python train.py --rotation_deg=10 --hidden_act="swiglu" --head_dim=64 --moe_every=2 --width=192 --beta2=0.99 --shampoo_beta=0.95 --batch_size=64 --epochs=11.0
Rows from expert 10 of block 3, named by matrix and row number. Rows with one number belong to one neuron. Each number is 500 + 50 x the weight over its row's rms, rounded and kept within 0 to 999. All counts start at 0. Numbers have three digits each. After the name is the row's rms in percent of the matrix's.
# gate: expert gate (model.blocks.3.mlp.gate, 16x96x192), inputs 0-95
# up: expert up (model.blocks.3.mlp.up, 16x96x192), inputs 0-95
# down: expert down (model.blocks.3.mlp.down, 16x192x96, transposed), outputs 0-95
gate.37 111:516467379465415534471458508508448610481506504468484514448521488458519559556505633453384565503494462445546533516450573590538537495495478504493504508551409536549499500522516498514486441541562536547457562487504526537516509481506451551449485504481422479489567464537430488539430532466516594487
gate.38 096:542532508529566482541599550459486516482512540465481426482484528482500541496535470482471482495553564549497471427521525464590461465460376461487385544433447486499503490562516495499463454409445549569589436560465464473541517382489543534431396518432557500475532460600569537481493477561554520538
gate.39 097:521618555504483545451515452555485443523507463338487557530440605506487530456540440493516542529608523536438504476542498449451487483567497469477483554495441484495419596545506554539498368503500511530418546439544489521529500543597510531529573380510525461524433549533514417530567487510518390414
gate.40 111:556524598526642512428503479503590515464430557478522426480565439492545488501534568489544554406517466470554521536479483460534568416526536505535505452452517509517514526533483514550593485591556554507476432483545469491540410469505512443517502535579479504487484505581552528485537457400464503482
gate.41 103:507591567467520402493572460473526517493576376475474534482438498512437522462487541434573439589553486510541494538394494512479515499490589564541561473442478475410519451446503613474490495424560535553573501540412509539464437451454553465471487579451573483459509536553500434526561420552486509518
gate.42 089:440431517527496582505472446475558550418495470536579527535424556527460450534556461462437597434466434535482460562513549536558482520454429479478476584506453467483470550555403566458466510458545543431482554537442502541464512532478551491516515512473496440542526567457490533448449465458464503437
gate.43 092:458537504482528433459409569539615403492495449533447524556558491556523568490491514582557450544550564465518612525497595404489615425424519564541496424513532564462465521505526515450453505535506535542498451456456468510482573433380511510473442494510498543472388476617491457494589585479512457467
gate.44 080:514511422488490417457525469522508482485520545526437452486475504494514558406508356466510536515500507456466468426502415498526498560438452488529378591529362462498522579516567509508542640593566587515492447436451530553428586541439439553500505575476487526443546520547492595506582504480483552538
gate.45 088:528486507588453481503464525487560381529579438506516531527560590501552565523415443549489521598489552453452526468493465476505518462527532474537529550567520613439449546534454498509565408527408454535471471534537478507451563411493513488424520464495494565480465494591533503621520565409467483427
gate.46 092:476452550448531458519530385434481497589528546531425445466496476546460573474541527464514562480460487489429530603466530499402598505483427632465463533426431489535526514562560577510419576524466535500531475548550538461496496416512423538625474521499547494472480432521572421490461481524552509563
gate.47 087:468529503487562440493492498587552502400433492496447468440457527475510473575420526544511530444419450564465444557492486485560551510461476445560451453451538438557455461550521526468495579552537519423561481515402491554480504450522530527461438524420509534453442498512554460625478420480375496517
gate.48 117:513545449523404515556596523536507465415542444514497448450495474445385537585479500471473430492517453463464428443526542530494527461429558540508487488405471540465342542530477535531594409468551494448559540559530482585465435486492484573550441482521497457511511531594517516454537478462475500468
gate.49 119:545455451430519558440494515561633504445486550442485603514460443537570511507416496440541472461433609479442570534472521505495502465532541485516470503438483489508458515571469521608514498429513544514550490450484470527485484484536466442575478535574554489505580525490514599436540568510556499480
gate.50 102:452438472479451531427443465475516522475521483508551497505539447492443525522465604482601412508367561564542570553523562526499450454580513465589555557558557502521470550467480502575455481474475520487543490446511546474525495457467507473484555465484531452493532563428484496453484461448529407535
gate.51 081:524451474488476447449570558521479558459566470473476456463378554464545565481420479497515602514491478497488521500516564511613525483492456494509399479482552447483573462450443496485474422457491519542565503488561577453551479456507551438489447376500542499367544449460452563495407504477480556512
gate.52 093:579610523569492510449494416520585524588516524543410512539442546460541463556525423568548523567463400491469517447554541557505434529532527495544532491435542463458526462511476501526400420481501496495478530561440461599448465384512432559483404481431484460469517492592451487511454540500562553536
gate.53 082:599544537490607490428445555504500528483456461542444539514589490561509551563514466534463521551556486454402494553505446542508525491541497536510432510495433466447537478543568560550558534578481575500513363530430614462574489538466542499520490449473489427488518543518444458557506460496513381464
gate.54 092:515419563466502459480500577446541560500446504483388584518436504508544525469536505522586514579499472590430451476545449504457524509455473481492417493398516492582512473464526462528423523519454455442539534536574439542448611513558534484460447506501471508450436452515559450504464506602484551489
gate.55 105:614556488444512454576506391447457479401465457563523466551531531549382499579486454439436495463492557494443475535505343523453466543518550569420405421435513494464468475511472524504449516469513539510509507420468480618524428442532469531525469521523495520529405519446460638490513513569486478466
gate.56 099:508537457521538431605516424512568457526524553440477469545567459588366482477526489527482531511500460505444536459421639534510503587514414525503472525526539446500447567479454609518523441389612549558487516573527538449481485494531520540581510589498481403516555500532484543548455565467478395453
gate.57 132:518519420531453504447495398484628475460508464487494566496502499410481417497508530415499480556528468511420536462472642506562556451568440485537520529495455414454441452548410533525451504534479503517461543477454539413403493502528508545466417535448446565560590433451586472448508412421336526453
gate.58 093:435618464526524426529543472443492470506470434494616482514488484565489519463586524420484492534610522511460483524495431453515618513524614575525467537561460515489524598566557494502487521531474536495503573514445475521390457446493498612659440477487513555438455448549492532527489401548450475452
gate.59 116:599539401471433494485543482414429540438573485531489505535433533478485478478401526478468446539529531556411413535491402509459522547522563486562575519566399503419472455594512453523564548405548541459571503549489500595412474444379456462480510482526578485567454492489451532532543549554588465595
gate.60 082:474537478548553485593406591507594518509507515531440416475530484483520471526517494517457497487530564526486516480493591413586554456477504507508535447510507380513417432508560475527584536550556509564403434562463505550489353473549486421473587574488475502490459413330509439598505516453488461516
gate.61 095:570394512536534509421540479489537471552525511545481506455442401529547483504490467423516454446539375457483470563523617458552503499453515471595423433510526430568519489462532519562485483485510565527522501511541517487474467541532468462525444612544461500535510539493491518499466539519576362387
gate.62 077:393519527478559575463507555586488409572513469432427510502536474438531562507471453418524411536423506509463471511534564518517492459540493574519446430553422517502518470493593560460437553524537397445568512477543439569523615483548428498497654534454571505469460520491453536475470560592562536533
gate.63 100:488487434522544524473455536428390514547593514588483489505434437364460542555440489521486458518519476506558599499542389477479533476579454470498542559457550502564435469495422537523489494483554512493505583517567482603435403542513458483502492554533594433388500488459466500509481536507536437575
gate.64 097:544567531569472526464427421543452451466544424529573468522466466545500483470506503624571424490448417497564544570512530543455494433442484507484475548434531506491469507492592417521550479483373474527569433501452638466525470544552547565492451522482476438551477466437458556495577352523429487520
gate.65 095:450517610550513430508520521496525540452609467489542535439410454475469451521471460537502482503461447456566482498543502497481489470559348501492530470495467436478519419530475563526523529497578522557559602507462577538431407516561487591547534531484497419461566548465454566503554499467522561561
gate.66 108:495490537445442549441485379438549481510490531516499478533566541491536442544524483556513521454510524457464491522422422585524458383540517605567528575488461493507472509526466523581467550440578507522572480523501531448464431595472436381512526529517539555502439485465513604491633533461523418489
gate.67 111:531480435535525505530523408566523560558528469515508506531440470347545599485498522433566537491443507549543452495541515376486504459601542456502524506518484495473560380492581564475500459484471489421502540536440561434494466459536474549470516578432502476494523433507557528542466465534492581513
gate.68 093:536502467531456493463455494489499452430495539553485488516508512512381533409488482551455518600498574525471423514552568566565452552628543500487502531498491587639547513535533482422512516367524575395564449399482465499575486511497415544469514432519469498540548481561498506462541452450600411505
gate.69 096:540569522569479580454565603468422461465530516443497537472489514472497518488584571504524564446585461505486524555436478516520532488519447420569534425521425491564541526579482429411457531460434572540557515509446444479514406489552545558532552575504553552492460417487507446541501459572515405469
gate.70 105:501474527489504469498464540516577443519494509530517518411431443473456409542506503484464508525536509436477510505554548461513510463442427507578448463495517501544480485407448551458526513407443534536564521570510591420520474526496457471539548452576491493634511577542439570502530546462433566491
gate.71 093:508613589451486493504426461444513556494403572506478525498598570552519446457484488524458491440497435474442580511586586514429530414528442513498475563543451348411467529576478542413553461390494558463482462553468551593569409487616526539445417499539435519483525492489490526564502402430497460544
gate.72 096:473537520457459526460461497420509498591525493449358493505340454559475482514532477467440498544509522562547510566489544543568508534510502485369449509565580522500476541467552413586537526617541430528435447436483586482485451417607523527536468481510434499539510495380517597443471530481515539599
gate.73 109:433439523522552447508475503406533452529510495507633476564465481516489508511483507472563473494526469480486470451601434577499439545465438469445512457523543420514463589524474459489522507514409478429519460425432456511504499478450601533539495469510504367368431514477521443466458475523501516388
gate.74 098:536470489517488528526575481604514452539544498554588549539447516526604498601459486564451503436493446537518423568551469480514602457490463480519522582450506570473499528427536500486466501532538438496424515589502513544468489471531583528458469516525518451523607492531477513468463477474466446431
gate.75 098:552540433532408490503476642566481436533474523475540515436538442465398445457500412551546511546563575510571472472560604521517509490484619438535452493389483466464532484555494586482388458564525493458467551471524448540494490500474536435543433504474536487531500422560440499579547388534524464450
gate.76 096:548540476556502529439498529491505457457496439593556534549527486390488450499452515475576570499498453593497368469499512407425551532516492518468411553583497506490497513545499420454537551506474421553540500436513495547500498496532497502538501586483586487506564417455537510453483537471469461520
gate.77 087:490535421502568463468441557443510527503529476478529517429610485513508498509430585537579495556557518550511423442501492479487518502495455510461596513484537576487521464443535514492550534525471500541467492524466503445498447490575471447512439544536560552588556581438468479519472424475517476461
gate.78 122:458558475542453578417448413545437455474597480579537538425547530471454453524486522468524583488567481461512525551443560486554440544486582527636474431460390477521532460497478538456483473497505572487477543546516640533476510525461518482508469481483586509447537459441468504492547457447514529395
gate.79 078:564467495529515510551500538527531489615549485496554469546540458446508450498484475441529550499512574506521563505581522508509428429626441516600501484467480471460594485405515510480501500457542539499549534519533420491519483464547543522458452516546591458488456582494485588439542446442435515545
gate.80 099:475587464461531493562466465434502636578539470573455530530555567483570495516429551539503472395458464431438462410428485478512560539510525427516557440541567489469506437452514570499476516465527422408487489519446579541503417534543551446497415509467486524434520543475523493452466534528588574534
gate.81 116:422477532601565547567555490509474480524462502491431516501595489518458487421514522529509520497444454454478504441461509412499441585463548548494511488427574445509495493521615507565539528569541440474501509467501444464559493532449460419475468472437534507447529570450431476523481504527459540514
up.37 105:506539441451508442527559566490532548525433512426412524433459372524507479531530531394316526527541438472550469502476573468560516431403491484474552548541425489538481503511448575496460519484583530489501493503501506517580394462584426542489467431529448463514562439566430425587413422569523530455
up.38 097:505517510487513445536507517535661454484586578444464473412440462471498529523546517415449460503484541541491596498623524463537513489455578571436439477509470480489492485491551535453491494593486517514508440410401501414504478463469601475541549510489466480483505462531455534487604496499500435505
up.39 097:524425510479482529561509490452532509484553492702516440500588376530494464521460547466476535495401468503637546524432524520500466520417494494540523501490518482498569483484499467444420648457468547433505442568474500519445523478394503479515512671455479589441518462487541577523491429551469531558
up.40 098:486456626513608483531530492560556540567394576494580436509559434438509414545638597452496456353578470506572459595466477512531559484484573486484494500429405492444566456540541519524599486599538424549460470470562476430562470535487520481545560530532504473437469523527503481520503435468539503468
up.41 102:499499496590536348464679524492545516522549393568493566431538478539420565425535496463564503537535485499488456520403545516474473493510543548534507530465491483448535511526526587416533446444478547527538425489455477515498411510477606519462502535444515499445518471567495462480548417437424480484
up.42 088:527515431481465455522514479438449478427533447519496502509607489486455537386506516569556408492463672474536536529494457473534448501530526548522571454491519537441552474393478454464500531465439401572495508536480518525561441493504465535508391590538479421503560489491538437556508501528512504548
up.43 085:525460554462480610505574491522477535522537569533575475537430571403475439469543520453503522509444482506454417515454396441539332537443573579492549554484490531541574490441425442561496400473515447428508526557497475480501471558514585482536517539503546441565568536417471516479405458563535452488
up.44 084:538535468398424511544492509498597522543546524577546489474478526502555626585497363392567405549480501524515490549445444519511509510496414422563436391501463432534513528527507513454496579500601563482511505427537545593517502573464495518492528490527551476541493438522518517496555525453399555500
up.45 082:445570498410573552470510437471428542426519611498493563425511469477461437544503549477550532347512414543545555496514450542506482509505452472559521481464503421615500537440500472482456597501613482566494476456426563563545505509552447441518555574514571448497554537435477522498423438489513439586
up.46 100:470475498460540502541535496433477478540463585506478514441491434512563639458552503384510490455512457526440556422479453492489561582430524499488485496404429486522578497523486517545512539623480496527507513579467486450438497413466494474459478548515448531428483495552476562527519405551401525513
up.47 085:468487514531562347639472540545541536486431517511443472571482470570542577496466514450546542525497564407582445434497551538523453502425484491406502575494566421389501464499599526418482479491522516480461436535413413416585560463478516484530467540457515472426476515518521546537420526521444543460
up.48 127:563537534545505473568515557521528528516502430527460424432458538438492537516532522509505439542519564560490506417479547468465509513513527546483519451436470516438382457482458552493511530451579450526546485544482434447404493536506593540494438593522476516518424533590412512544535522464516520486
up.49 114:517496477399499594470452551569616508440448536490487551530497426568544541510464515407482456434397604478457570550476510496536459486545530514500449515489506451480449557595465582621468443421531564512507467403476502512435449456467484480534502518491519476541578463564487604493553558544528498493
up.50 101:458564465481548427554481392485556451451481493563518556532498534522527544420570440545472573493531428482515474581527446458495487566468523530487587466521471466548407492514461485476520531509505488525379483605519509524472436524600443452474442434531421584503529424508473567460481489531504488438
up.51 079:486475562496519558613471512467497523524467495442524552432424455611493421538478427497459467536464456513470408483498482506447624532491518534461457470528541457515498475504583541472462560468464519426367510527509524487514431436527496495527526476539523362525487448430519500525473560532570578417
up.52 085:543512484523464520525463495569599495520521440424508482540484508444591434639406436555503506516491469540524501484541513509486472563553534521506475365492505413496475441483481609414488507438508429508458529554513482533443545410443472507509552484474494519432480569461402443534499480496506592485
up.53 080:465487503528437557445541438517480567406435455468521454424590456475557421555537628480544427459576603491492553461496551510470461432480535471630570505521511508507455449582501546462449534500490528602589556556485554540518393569465442466528486493515461506514505563511546471508558540443488556500
up.54 097:453434488518512479454491461541500534445516473490350591535418474535560532452532417504541543527521511532468471474527518594499573540561370469491449503507485567555497461484513492518462532489506460427511452518515441521501475579469499501572470475418442508442526461510526497547467462524511500533
up.55 100:451385480536543524431530498479496508583618433467488431518442421372496500454484562510455479513517444459431494395474531426493531569563580445551562418455552537573499415527586467461484471454535519484475530482520456488562521551415467508502518452466513522495535461545470463515434542447466561490
up.56 091:514486505549471440430451531511478552530408460536559528532472469330557494549470427504449427473426466411487528464563476443464514444528523456461508455506598486437618522431527428511465520568492447485522520497544457494416528495510481475405540448524578565477422501473550450423512453448489498462
up.57 134:540549514462568471479587597526423461576506564557491521504455517623502533475503525572492583503502485468528596489495410518399461575546488527539528510413555555570492446480575553539506517386538510473489500502538470554632532523429501434501582531472546432482389514555443491564441577546654449586
up.58 089:582545602479549443522544509410524410405564529533453486577439478567476584469539533468501477519516548483474447597458480411490547553493597471568443481521475517474453530537472572565489594552462533477542564485424448544488489411542424529573482520573504521466408491535416495560418479465546467548
up.59 099:482561562514582573566475495559538512498443513410464423514570472503464555571545545527572593398455512479566500442537619411599517464483429527459492515354667463541498542458542577381442497525525446574478504574510511485604471577569497505594487486490479496458585454457552547482509484538434558418
up.60 089:562573615453490436481539545536523482482442513462477586644510451510370535530467429546533493553437536509422595541504534495444481593600476557513375512469483487570575434413464512520357556500538578454520494492504557525421547514564530483518435456465565508468498507431346467427520503568474573519
up.61 096:492415539554530533576494539490441434555542547557472529467412487636463504549421453522506508516542473499456476617617522483540498453479497489466332533484544432491522476448533548466431457458578536511422530476479562507545464561550438517491438489557463484500455524463382473474521490539549476380
up.62 083:484519572490600607486539549479446504525438466494538475418441525448408553437479454464424465490480488438559485489529488523507570468493544559462467479538534459543498516558486586433433527490539526461532515476516548508476499453446413544522597523474635548439434529476464546438430592493514525426
up.63 102:500548544550529450561458443537496500514482576536496534569498379457575558586523514422373405559596559508518573431517442485517540466547444476478509560488454361482478476442430511647441455479585427552485554541479463591459349512435510478507458526480564490434469545476362445539522460466501452532
up.64 092:456535451529512449411522466551504429516518497536493392462418447539430463493584567510585493537466379438584577619447523450434548423556471439483429407475493469469516437487653477490485503489459507426560439509438575488467490561489483490516518473510477509465520448520456563424550436494396478485
up.65 094:488533424485490542442427443531540472473489497591447419472483516485558501523571455452494581491446536513507486544480491537456441439496615552454476499478565556468523545457527518468500472557429432469381492513463464476425549448500533357527456536529492475546414434553500459539466541496480531424
up.66 105:455453450484552479511542583612427516496501510432507497527534493493547510511551525376483517586455520551496502513577551457493527627490542395451528488466472512487534468472466467439528478521448474480400491483498441545498539406502490610476553514509424475467526532469440387524401475538518513516
up.67 107:553459490508501527521506441555535592520524445519445468519505473394522602488511512474600453478488518548519429494516506400469483499538471457482520504513552481430545389457546521494472514474549490431486461479442536463473394450487493513452474579441462486510569482434546517493430463534557593493
up.68 093:502434462470379488563436513469531453472473505511468549482543475464418543400448448556475513502517519515485444529508519523577403548586566479484511553472495514574543461478508535350538531411524569364590521469383373471479511502489422552553504469455569443557487543446531502466593490463582454517
up.69 100:422555461479560500557497534457400419375480529455482541428461536443487483481568513506539564491501507485528531488446499488554488496494425485515472403547370507602461545539445426455525498480439530555498514553480455467402378533544579498550628535491499500496546425449464570510492509516453521435
up.70 111:585465520431533424545486490518576513491440493455518501489559411413465364571508507437511544460516472420463452543439505496442510434459479464514495576408506470521470466499431520595609533444460591546557497574508524499474441611583531517557450471585540457619507487483506520545437442448486565424
up.71 096:538449398487560494577406490572588523546519429470559473543478448471483545506541507478537534565471498464555466456393497425525553572488555435464500433504495560525453512554483469534500476596519418499543456543546497452483496458360553502565559497467483463549506484498509462429603545655544498493
up.72 096:480501414450508475457547471512505463510490495500453493411448524477501587469559469455427457530514506551574409460522478541466501578510484435485428482547470502567495542501544501550561631569472471549440441435546587429515516473623504523565473492502502475559595475470447574396408528459504465561
up.73 112:440487497545539479514457495480574473537438501479595418560473576489442436511437502550462498469482447431510496448578429543455462559472421450450541502548507445482506571553455506487483508441420478471416435441486482571448578497479616594473410443534512423357467434496528472467421417478441478418
up.74 103:489521499476503392411362601453374463532433431485490495477530520449470469435505462501549560545544581464455527530495492505448456510566565520563547500503408493546535502553471480503545454459395587452480533453567522471530576523518495467441610451483529492404404477461544401531474578500484586430
up.75 097:441492536458563396544486495448515540490495477473459447526477555595662523494548481476525497384463405499483529546417493508469466562482474546506503526562503558548514528456520484483509530465469465532534431535474482470475549461557540540437587481566462560463509576441467535466497584514497532599
up.76 104:523554410594497496471486437562494487482500457456593498583494501493455520555544483504466488397473461444440461495578480454412439448469501519521522472443480525532481459576533578444441444439546562428540622518497522566433516468468504522603455502517585533450491445505610489531557461593397432501
up.77 087:490519580555502542470570491551457460486417466471527454552395472559516554544544468463434458492521472468485555481443452595412543500546497411433426590455439412500478476471505465598511503515518512496591495483569461512482481570460543529512521515415477431531418458536510452461519578596454512529
up.78 117:455546461508490584458485407509455421477530473568499565422530520498502445565436498458570534512560523488460523580464492555525439531533584501620490423483423453562503481456462552491492495511524516463469612520542615517476502520471559491479458500465567471477552416396485459481531401399506508422
up.79 084:496449547509520400583463425477479614475475528597465568508513499434509463576478446491499498464458507522550556577548519568513525498440516444513495544504447396489590389487509544531503462449474531560486486506405454582414547488500460486566470548518486532546452593477473501477477478526467534504
up.80 101:523558539519527547561542415473553518477515454473481559495519521511486423435582503472531544422473456422493473446442486407442486482418483496516518518413513438491545382439462569533457490460493499447565462522517448515563442541501526497523500494377497490498556494518555571510349456595505502520
up.81 111:574524427500381531451462489513549383469537521491632507548513548490494572590496490511506473476480515553619508546595445594469518461538437479456459552490516497567479623543405450547536470543482490541489463450482544519454522513505503562525487435527394567529557445530595433527525513475466477442
down.37 103:547524505467572532584488334466497470470546501504561379530531520444521579635559517547469462474516454503509484509449411403462493473507518535494466505526511591433469500550499551518453527487411416547473409542509444445545473589453555471515473511501566486513573429645525550539519430531455377505
down.38 090:613434509523499519486475556449472500368549471521548458441511529614432485504501467422544529518564528424561535469539506518471450427478512410506466522467541482554435498545443503596494545512492452437516486580564509470546475562443569540573407618445516584498465535496458543447444553442489534534
down.39 102:443553515460527486443480537462563549468483518572474462464398489457514501532665574531439568491520521474433480504407475551464532423483566508518526623497525561575579530465467490482527480447505408586509548474514481470509556453614602465491424566537563478519548502559616510537490496473327472583
down.40 102:451459466491499495587450530521393571527538530437408509472526469453540524615507502494406480409524429422497513434513469488516446510437538533602584548616527485476505444480402502511540436463528538499522548480529528457415611491480535572537438536402522413476525495498550438438491506497586510545
down.41 102:541476427471427544511485438497585511412471455531465461584468499509479561421516493559578498382540495499542539514592583495462506474583492386490457434509555589485528523459467481461436495513557534421515404462561482518511467422394600447490548465510520512433556553416479550373491517461491466460
down.42 094:460565550513619468528450514527436531529505519440570536519407467575501461518487476522430474534540465432494520516486560532439449546482510513503533462581533531581528584456435391441454532435443407502488516446538502494510516434460540445472554468582514528541540545498472473476578466538463438510
down.43 088:513518498414489448494466502523421446583395530461425537446431451514551446536422425452579468493512445538476498595514571550649500504550431523572483562482533433495491425452678457459516467543546496456473454499474456569519452517479594488520524500519509470500527474458504462489506472562443562498
down.44 087:513496471495480488467482412555424512521461515536483523585412438499563463460516543463539500470443535598534438476438487529596468433491529459567501461507525507487398490539459435537507520595545512507513522517489411418534516534503579576424441531574567460483505493387464406495414444430417502490
down.45 098:571515453523582590484539536518483498487623460542479496393409525431515519557523430500411492448536546462509507424585571522454323540511483483436463455589532499531423492545442488494587475473455563440555514492484494486461501478437525480525520480453513522561464612521483506525442409455582510494
down.46 094:420578496504552556551464472600555498466494542505561458434537596499468557510550420524446459496571548580516470478481445525590463515516481480501520587567526465530486468423530553438503476422504436489520625462504515485484460520524458493527504422518604495462593466544455531416478532498543512538
down.47 088:566535479492553585545373474443466582513424544501551530498413559509493514473520583545621499484520494439547541467511460492553569442568446421498517498609526368490469457537526424486437542436522495551575452510547474446530458565504577476510452390568499566408503507437502526459523455448489521496
down.48 118:511527458484471530468441492494590556479527549549494416517494512509533470520537504544623550507506510688588465508578474563431515513478441526444519505562605448501497492433594512471401414481476494413450468496500504528574505517522407477466551479506462489483553449576427483471467454513528558444
down.49 102:483518495508515528504550462496494504545566476501564574596534469442488471558580532492468495473512620499515548474434513475470487397499490483523441486472626423563528598532512463500490478428510500555514429561516541579526575584541472529518537455522388435466451528560592369454418514486446455470
down.50 100:436518556507428630501517413513549565445502455533437467471443417429493525476519502467579497468506473528567433482524564505469539530450462562486591430526474564511603465501476456488431486481438550493557503407574507509453467455466479530485554486466572491564534524443408469563455494386486523500
down.51 082:540448593495488507505491490505530366617392537532512512497468443468448458574502522409431503533572428531493507477495546451395532466528445451481429566552543483494523552494499512473471507507482431508473509574487470557484482562510491478420466429462428473549484518573535547494574429557447504517
down.52 085:529519519488509429482551473488404502501464509622480430484506523465484584534487582485520425569510522490495505543446455540454481483497493462444558543524534569451390490418398557477502552515483519429458471513506540568494457553538506532517453561494400535501520465568628539506527506485563394410
down.53 089:548530523527589399515560440506452562416543538514459477572515501509491523531438552463565476523430473493541571409519566480576459569411504529543453427565546570462657479486361452560575514585474493514411502438515521538513447437612468495526524533548582461471504512598538464438482495446490569482
down.54 097:540541450533448487447516477571454456455561530458534439519505536503528494436478545581407384546531583472471462401470468533536508494430451437493551568451563557450395514511439551437493505527481523491485590554552557428474517596458498471500471534529504612534533509474444505435471537522486395530
down.55 104:497537601524559562427495455457514445485503593416474437404428519505499469456474538517501560495489467548513465456565548443559571464503463540473503470409538437464578514508420536523469494466430563466513658533467575472491522540522527512472463557492519530524465480530569410506516496473545508506
down.56 097:440580448450524496584505448523453524444472557501487521457539535422463556493528599494509552537555584454549513468544444449517515555537538454532491411450503411540531388537413529562509538422509449441444620495517487573482574538491519581502518467423568597487482527618550476543497493495484494519
down.57 141:519540531542483509565473498533515662433525366438494491554596535496491480509492516555556468548500446473474475518533596500576581438558508493497418545487488591446617505514406436486440502487546485544496533440489559541414481550497526487424443504546494496470480529380456526476445545531519546445
down.58 095:515516479477544526536545452568514508502496514514479549443503497457416544539342471445518464537584496554505516571579486582581523536480465424518451486477519468559587467399503523401499482507527515524417377467594473668488494435458443443587474543472460447556474505404520452533518521576468531524
down.59 103:529528510512516571458453562420551439501472392503574500446520486490464461558538490476432507514449419504510438457518489578470525470427456449538455487461472373468465522568499442550514572445514562484564432485461501624491353586562522497503477439542581516561455615469523451493575523482511527402
down.60 091:514500537445529493536439616508430416399518499511398403533488496508469525468417469517472580492499587497484563531597577568399489486472518617589509472506450509561489594502486519483495543423559517469584468504493485531399472453510511530460600470542502426468504573492462529514560502566435441595
down.61 092:419554585575542517452470455495552529552535512534483435387431537517452480446528533515510480420527469523469465506493513491455516501488524469493476456430503563545447442587575481479503455533562508440552379465446520483585487452532480490532530453483480490482434437456468424527533510455465436536
down.62 081:529449518470537473541507361463439535536465538504485486516516568535547370503379487439441435560452450565520516572526485505582484448469472505516421541620499542560458463426491583442457458520524595468518526521492474505515557456499476559441472498469471545463422489516500483488544481503475490529
down.63 094:495461585534440463508512462520488416468464499555525530460551494493432527493425428473546587533511477527504519579508414521505531483411493536433449520456543511444514470512475441506534455573554466521506466555517497467525561442466558426478465599549456505537445582463495473402462515521445461403
down.64 094:503476575540533484517485559569487486494553572552480467537423522485406467397546524485388580480529497515451406527515585520502513491497509532493503480568424437496534564525450558534449563558498552464477579499491423473407505436582465495498519496440530488472532547537551466413541452659458489480
down.65 089:515497487509502553396503492546535544494545485520411465413460570548486446490509563500557474533468496504531438488475542506501489513480521442529472496483504480472544593501491591447572566460569577507542496560498506512453387453383483541495419471439475475529389584469552388501480503431525539439
down.66 108:499454510489527519463448477482568479516536580503516486567512547463483507564501484531581489494528509482552500461449512567542492541531400531525547570482530482492519444495430482545441499518449503422503485443506539407419450515521496489465459548485466458505485531586519550453573521420487535428
down.67 103:478523584468460475428510498522493443445433407511577492533479475556547530554499487448516516432612387455573405548533499551477587567549447540555502491515534481605515564393470531525517577569519466487463508581431525474603401600482552426512466479530540476475535523607555494485539506470434455526
down.68 093:553423444515552512425418510443477562480626495558473490462555505505472401481499489497505500500461496534469511500503621455525433599466482555533433499536536460567541455542479511517375471666519592541518476550543543478543562447436490523558562581440510496371531538485508455581491513468442473576
down.69 096:574495382498585495475495513502499529394534447590508534461496526453552559448559521464462453520507532418455520568474489433598517482496489499494523485444437560473509477515554438462595491444416414452556515434557465458515481489437447489564513568520526535498579546513617483496501483468479473515
down.70 105:552471454499518485517470528422506481561512501445422534533507492465480512445545540413554421538412501361551468500524566425464564414526435533521568659524601514501521540455542540449480588458523424474491467497476504548427490588468548490459457511482527499501540465525533522492512482599546469493
down.71 101:492500477601565500488505465502538495497503455563539531505448499602518565543477599561412532507487419589547452510418537443524505451490564476513557592498485446545475514460505410511613476460428496484569418510499487532444497523551492415448525456535528485467457549558510508517659468609519588447
down.72 105:376568509443522467528438400425477435616465495512496495489457493518554461521455531507446479538506464601501479479486592622504458547517471469480475573418492409485531502410479511505507492508470505444547532542475437419522440483482490563502439534519477541463414515460504445496584582467500552389
down.73 114:414523605544504493533613561494486547461529546440502529432457475459521511414467491424526483510469513471458555459572518505493504469556499526493459522526491437425438378533534461498551485581445451483499484544514389550550507485593492539515503559520549457466485548506531547517449489547399540523
down.74 103:413427541435449553435544500520533465592403430469539503565466571514542540486506517484540545534539545473503489524575486558459480597555471550453436543457466463456419506530442510601556497459489523546396485612461540485521486491521502441468478454461426613427535583479534531421557448466556506458
down.75 097:465451524464479505556525467469482423503492478416503515445552448490545523521542593537445464547544515486494403542492463447437443459554606506527526569457468522531454516627416490525498509473504479477608597516573330500467430498542547546557523556468553563548599459457492410579448555471457568496
down.76 095:447478428524508486529461467444595501592553472563403571460527546482459387353395546519519554458507476457542441591498477467414558462455458407533487478502493622556548473512487597549534512516523560478503471503478441557499512420493496544427418521494476427453428465509415479526527503548509504536
down.77 090:502467432496518490478430554490540489460361509508514565493573564546527490596421469484487521531508552493488584492556435559573521495497438450591496525498502445606482526518469529426532527504546473619493445422492484449487577466495442485556451601491506520649517497581519574500437468595567549380
down.78 108:533507449525518467527545599390447539491591528507494525557459540520554598475420464533526461470550563501529488500482504541496480519552525444521473540624603524436524526565546389495458532479577478473561451477497468472407492528502486464593550480484541532455598397455574481455509577547517457524
down.79 079:449531441629444462556492443422441515514570460568460506568553519474453478476512511468466527580612460420524478421492536531520551464479459537517438508505536460491482540538528430437535565461527512583504434474538403531466431491431499549454529459541506505530461471514581544512590408478548553505
down.80 108:524529490475482522570492566545508505587533586519544477503406486515505392495460510499400468490524472492510509533498386530507525605542549588457502478481504404516479580498450489494489554504497483561470485478506594496471448462419507515535457485531324490412570436552531490448532501440520490547
down.81 103:525635478511600429485515491496448513454438614506432430419423420496569533602460509308537461563502496565486488472517495484515545504527464481526544485517488520449492500585589477542546453510546576484530487492414513475513553466444559485512489481467385550402436379513575530535534514488501528527